A small multi-label image tagger, trained from scratch.
Model: activation silu, layers 8, width 384.
Training: muon at rate 0.0053, 25200 steps, batches of 128.
Data: 145000 training examples, 22.2 epochs.
Rows from block 2 of a small multi-label image tagger, named by matrix and row number. Rows with one number belong to one neuron. Each number is 500 + 25 x the weight over its row's rms, rounded and kept within 0 to 999. All counts start at 0. Numbers have three digits each.
After each neuron's rows are labels from the 100 images, of 14976, where the neuron reaches its highest value: "lies over" is the class under the peak; "patch colour" is the nearest of a few named colours to the mean colour under the peak. Only what is clearly more common there than usual is listed. The data: drawn branching plants.
# fc1: MLP up (model.blocks.2.mlp.fc1.weight, 1536x384), inputs 256-383
# fc2: MLP down (model.blocks.2.mlp.fc2.weight, 384x1536, transposed), outputs 256-383

fc1.561:492499490502492517496512522493502481491481486503503499536498451504500485510481493497508499661485505491503517493504517505463513507496487496485524505503501491523495501501499515482520500495510499494511511503525487479498469527496514511501507526499495500507533525505476510492475553531484490324515499499526487482508495489497500550480526501492515497489500502479619498518498518505499501499500
fc2.561:510499501503498505495502534675488541352478503482508504504474506487537497500513543508497497478502504488511493495467510477490520504508536500503466500534498500497495499540501498492514506487499506487501505497489540491477516486512505491506498503496454323484513457494495508490506500502541497493447495529493500545499507500506476471515511501508501503476501481484476508555493520502491501494500
lies over: ground
patch colour: brown

fc1.630:501517662527505500471505500508474515466503515492320476497488517500499506506482504501488511457490369501498504504492487488499503518489499494511490507480483449506517487502485497497490515514488510501511551504470520520507514504495495497468494514499494466498505500520498510505498493500476497516508505503498477511497490496506501507495518501499559493517509523469510451524500518500500496521493
fc2.630:540466489488499507512462495498520496464531490476468501494520551495527532497494465482498499512491486486538498498508495517491508487512496514500533479504502511501517489490503526490500528509504489500518502483511502497501505511521498491500500477503493479491473501528502499483514413501509495497510511500471467469517495500501502671492486498508516485538525477496474501512506506511525498480442
lies over: wood
patch colour: grey

fc1.302:498519501491498540498384508499500509495498503527521487505498494506461458489497509557497519496505518500543507506471500456498500488510502509486502505503496488467521478493500495507478492505514450499530498493533505509496492505504513548498524513503500513512468496508452484517525503496537482510555501569495510487525499486491480506479504490522479506503528495490481550513586496523501497476498
fc2.302:497489487494529501494495487503490473503497507481499506489476504447494488509513501552504507500660487528503503508487496535498525504499421501513513500545508498502475485516505501492513519500497532571502509484499502499492490488497501496499500509502507473521519483517496513498498501480521510503500518515498502493504500485500496489513508511521500502503493504497442499501503488468495504520502
lies over: foliage
patch colour: pink

fc1.417:491479476510498480495525565505496501460463512459540502484503514528498508518508493480500451447507507496491455499502538479523504476511514449497521498521496487463514496490498435495558531517511522440537427496504509483510492492507521519498515498509504503528500514489493513500494505502497472538503482512490509520495505461490496486520505478509516500501535472506486508486504499470499480493532
fc2.417:487490495500500478501527642496492507480489500490480587477471510490489504554504498504455501510504450424503551483502495490483446499534536487499495490507500509496512497513497502487423509495501510504508487500478500553525539498511501500515502496506484509520502482529537401487500518511479515491501507486532503503496535486507479453522495513487488495525489502468512488514482521513491365510501
lies over: foliage
patch colour: pink

fc1.243:458502497499522504500491488501505438464495511504527504488459489504495491495428482502484521500497496499506495559497500492488505497498501503529531505501517508494504501502492355493502500504509499503500483496474508495512511496495502510468476499517458495532506504499505491503481508494491495482479484513499490479511498604499495482497497483502506507501492493490496503465518532499507522525499
fc2.243:492500531499485491505504509501527516497514502497494506488501515503448496501511505509509500517484500502504448511493501511502493519500498508500495511510488499529509480508502493502502499513502471506497501504504491502530500491574500502503499494506501501509510512502501508503496477500497498500502499503533510497504485504510491539497500523494506484504436515500509511495500503498496518490494
lies over: foliage
patch colour: pink

fc1.336:504492552454493525521492501512525500486519494473508495494546510507486489502494496506511486470491495531485508496500517487490515498518492500501491470498500500498500514500501500460526483500502518517477505502485526524508499517505487497503485469488506498509479497499464273507505516522503510509489500508499500490512501497494500473479500510512476498495447530501501503623523568509515514520483
fc2.336:499482552497502491516499498485486530472508531507501497499506506500496530507517494478484469497503518527481518486508500493508491564477464501546464522469499504507500500527504515499490491485503501518492516507514506499512486500463535482495498486475520502501523498500500464497501498551510492509485496476525485513641489505498495510500494557577512502508489501500514505465484528501503491491491
lies over: foliage
patch colour: pink

fc1.193:500495451510497468508603519495500498516593508499537471509505502494501486505517498509505532518516496498533497474500536482502470498494527472498488523508459501543513498486498490509475496482509489518554498531490484521493542568499501494491500498478493500509506499489520517490500503516502512488516505476506490480529517482506487562495480499486530507520525463499502482489511483502547492486518
fc2.193:494481477509504492489497504502494464519501500489505487521510542496502514497498501513483496513511515509493498479500485493504589505515512514497498457482500506671549498507514496501500499514499488492536471499515500499510489495487499502538503506484505497500500498532500509504494510506489493483482498469540470486479485516548495499463476486519511525501500500486504513484505529457504503486501
lies over: wood
patch colour: brown

fc1.219:525502489484536508481519510499481519499660505524497496497496495449504507478572490515529560476503492497533493493478495489512521505512512499468491492492535488519501502439515496481497505498529487509488456501490494510476461506517515489542491501489504517492511587513468472568504486515495455402497523503484505521516472509499504498509492421494519515518495504512495519491488507503487491496504
fc2.219:505486500484510485495486518494428500467523501483500514512492500447495549493511508503487496483498555478526502450503498523484492501501504502503525514487496485475456498506518482499498481513473414491488489523498507515518497495520467508416503505502500500505468501501490496486537497592502535502520480491503538501507499499498499532499568499502504494500498497500496495492524461506500523520539
lies over: foliage
patch colour: brown

fc1.681:499503494495492495502500519540506504492497509489498499495527200493509481502493491497526560507496491511500510500502492496498512528491501500483496514500496504523506466532482486511506528501497502497530493508479526501506483497517499508490522510518516504508498490480538512500504500496509516499497506502504511488514500507498499510487503498505509493528518505493497503493486507529508497506503
fc2.681:534489493501511496483511506558499498510495500457497500504472481495499503500432492493474498502499481507509499558478528716496505509491506479517488501501513488512510480494494502503527500515523490488511562519427505487507494486506510517494499514492506507516506500509497512499497501488454502491515489486468503496479511553490473475507519515430528502499500535501483496515496501477497501473498
lies over: ground
patch colour: brown

fc1.284:440496523497484519474494498478494512510484498494502513530463498472501465492532509522493504512502494516485491509507504491496507523503517524516484509502506445485506431493499510506505526527492496520486515492559476494519528497488445509498494461505478515535509515465529490479508502504501506556487509490484517508499481519559508503494505502467486502485525507504476526513500507496511435523496
fc2.284:494498519506493480514505491489487679451485521503393505514528457501513508510502497497497470493497479496539495498530491505526484526674493500539500522482505495529485496510542435500500417508478500486514493499499499500504476510519520526507497501523534467513520464525479508478501493497504485525497500510508550495480503471502492501519471486500500515490508483503491489520500522498502495508489
lies over: foliage
patch colour: pink

fc1.106:490544497505505500478501495510536577489472507493499535455486484495500579502540504505485476499500485502500510510503503489493502490497507498510505462513484495498467493512500510526499500502500499501494500489502481503496463503522480512572487508507494481478501501487466539512483599491502508475511515514510509508509483516516472518515495515508504479536500523549499497504542538501496494523560
fc2.106:470509513478594505511483492499503522500492495500438500492512491492524492506501440504500445526512498482502509499505510493494524503499463566482489421518510500468500509476503513507540500515488509508499502474469520494539514505522493488498511506496510505494493503539500478519490502494502510501497544492482506503513504497491504512473492496514500489498503477491501537502495502520503514495500
lies over: ground
patch colour: brown

fc1.324:518508495469500466434501515511475504500523520504501508491489464505484490476503498522494505514486500504503481495493495490449496465554506427555510527508479492502498508494491550372516534484501506411494478500503472509501495499552503499516501512501526514530520487507497481471528509509644504497579506508497510512506509500476501499488502499511501498492496501500484494487484495507487484501492
fc2.324:500488495501496493505500504497500512491513428496507501480522512483472491508483479507496497502488492499505508492485503490517478506494499497443499500512491499539501433392503497499493520497500488519531505494507603522496501521489498509503491512483500483490490513507469491506507524479489485490464485505512504521495505480491492501486492550494505440498502629496500495503498499490501527502489
lies over: wood
patch colour: grey

fc1.603:502495478503483491487491499488501499488514506502513537494514524480519503507508605515504530611502499500486492502494510526515465501508497519485479499512495499494511484543518482496502515495490502505497498487518435503498505486519522476527520528506480491476498502499498499496526506511445447514454498491489510505510498521500509601470504514503514499542500432482430511511493503488479492524486
fc2.603:573501511498515501434478537503500503507511471504491501517496496509504491502493500370502487502500500495533499477504486531485493487498508408493527477494490503527513503494497504498492493517521484483509490507495517501485494503490496612487507498500499505478515507501496493498488500506486502489496502499494487501557497483499513563494486509498496488519512488520495494491499504517448508495515
lies over: foliage
patch colour: grey

fc1.471:487489501477497502492537495494499500479492516434502507528501520526510500466523487518567496466539501493498503503536500511516438545508506477479491493503471488501499497500497548435470499499500491517501492510502493501501390489524554475497513506503486499477494504511525488482512500453477498498504499521500498504491501505499499529494499489494508497323530510505478517524484517505500538516471
fc2.471:504500540486493502499515526501494417502498499518469510506514515495502504518505493560498511502511492509481496512482512455511566499500501467402467504501495494492413479491482501503506529488514509497518542486537460499513466481499474503504499497514499501588501504500495495499556371504496490510542509511500486494489514548492470485507536489531521495503500492502501437507474496503509496503499
lies over: wood
patch colour: grey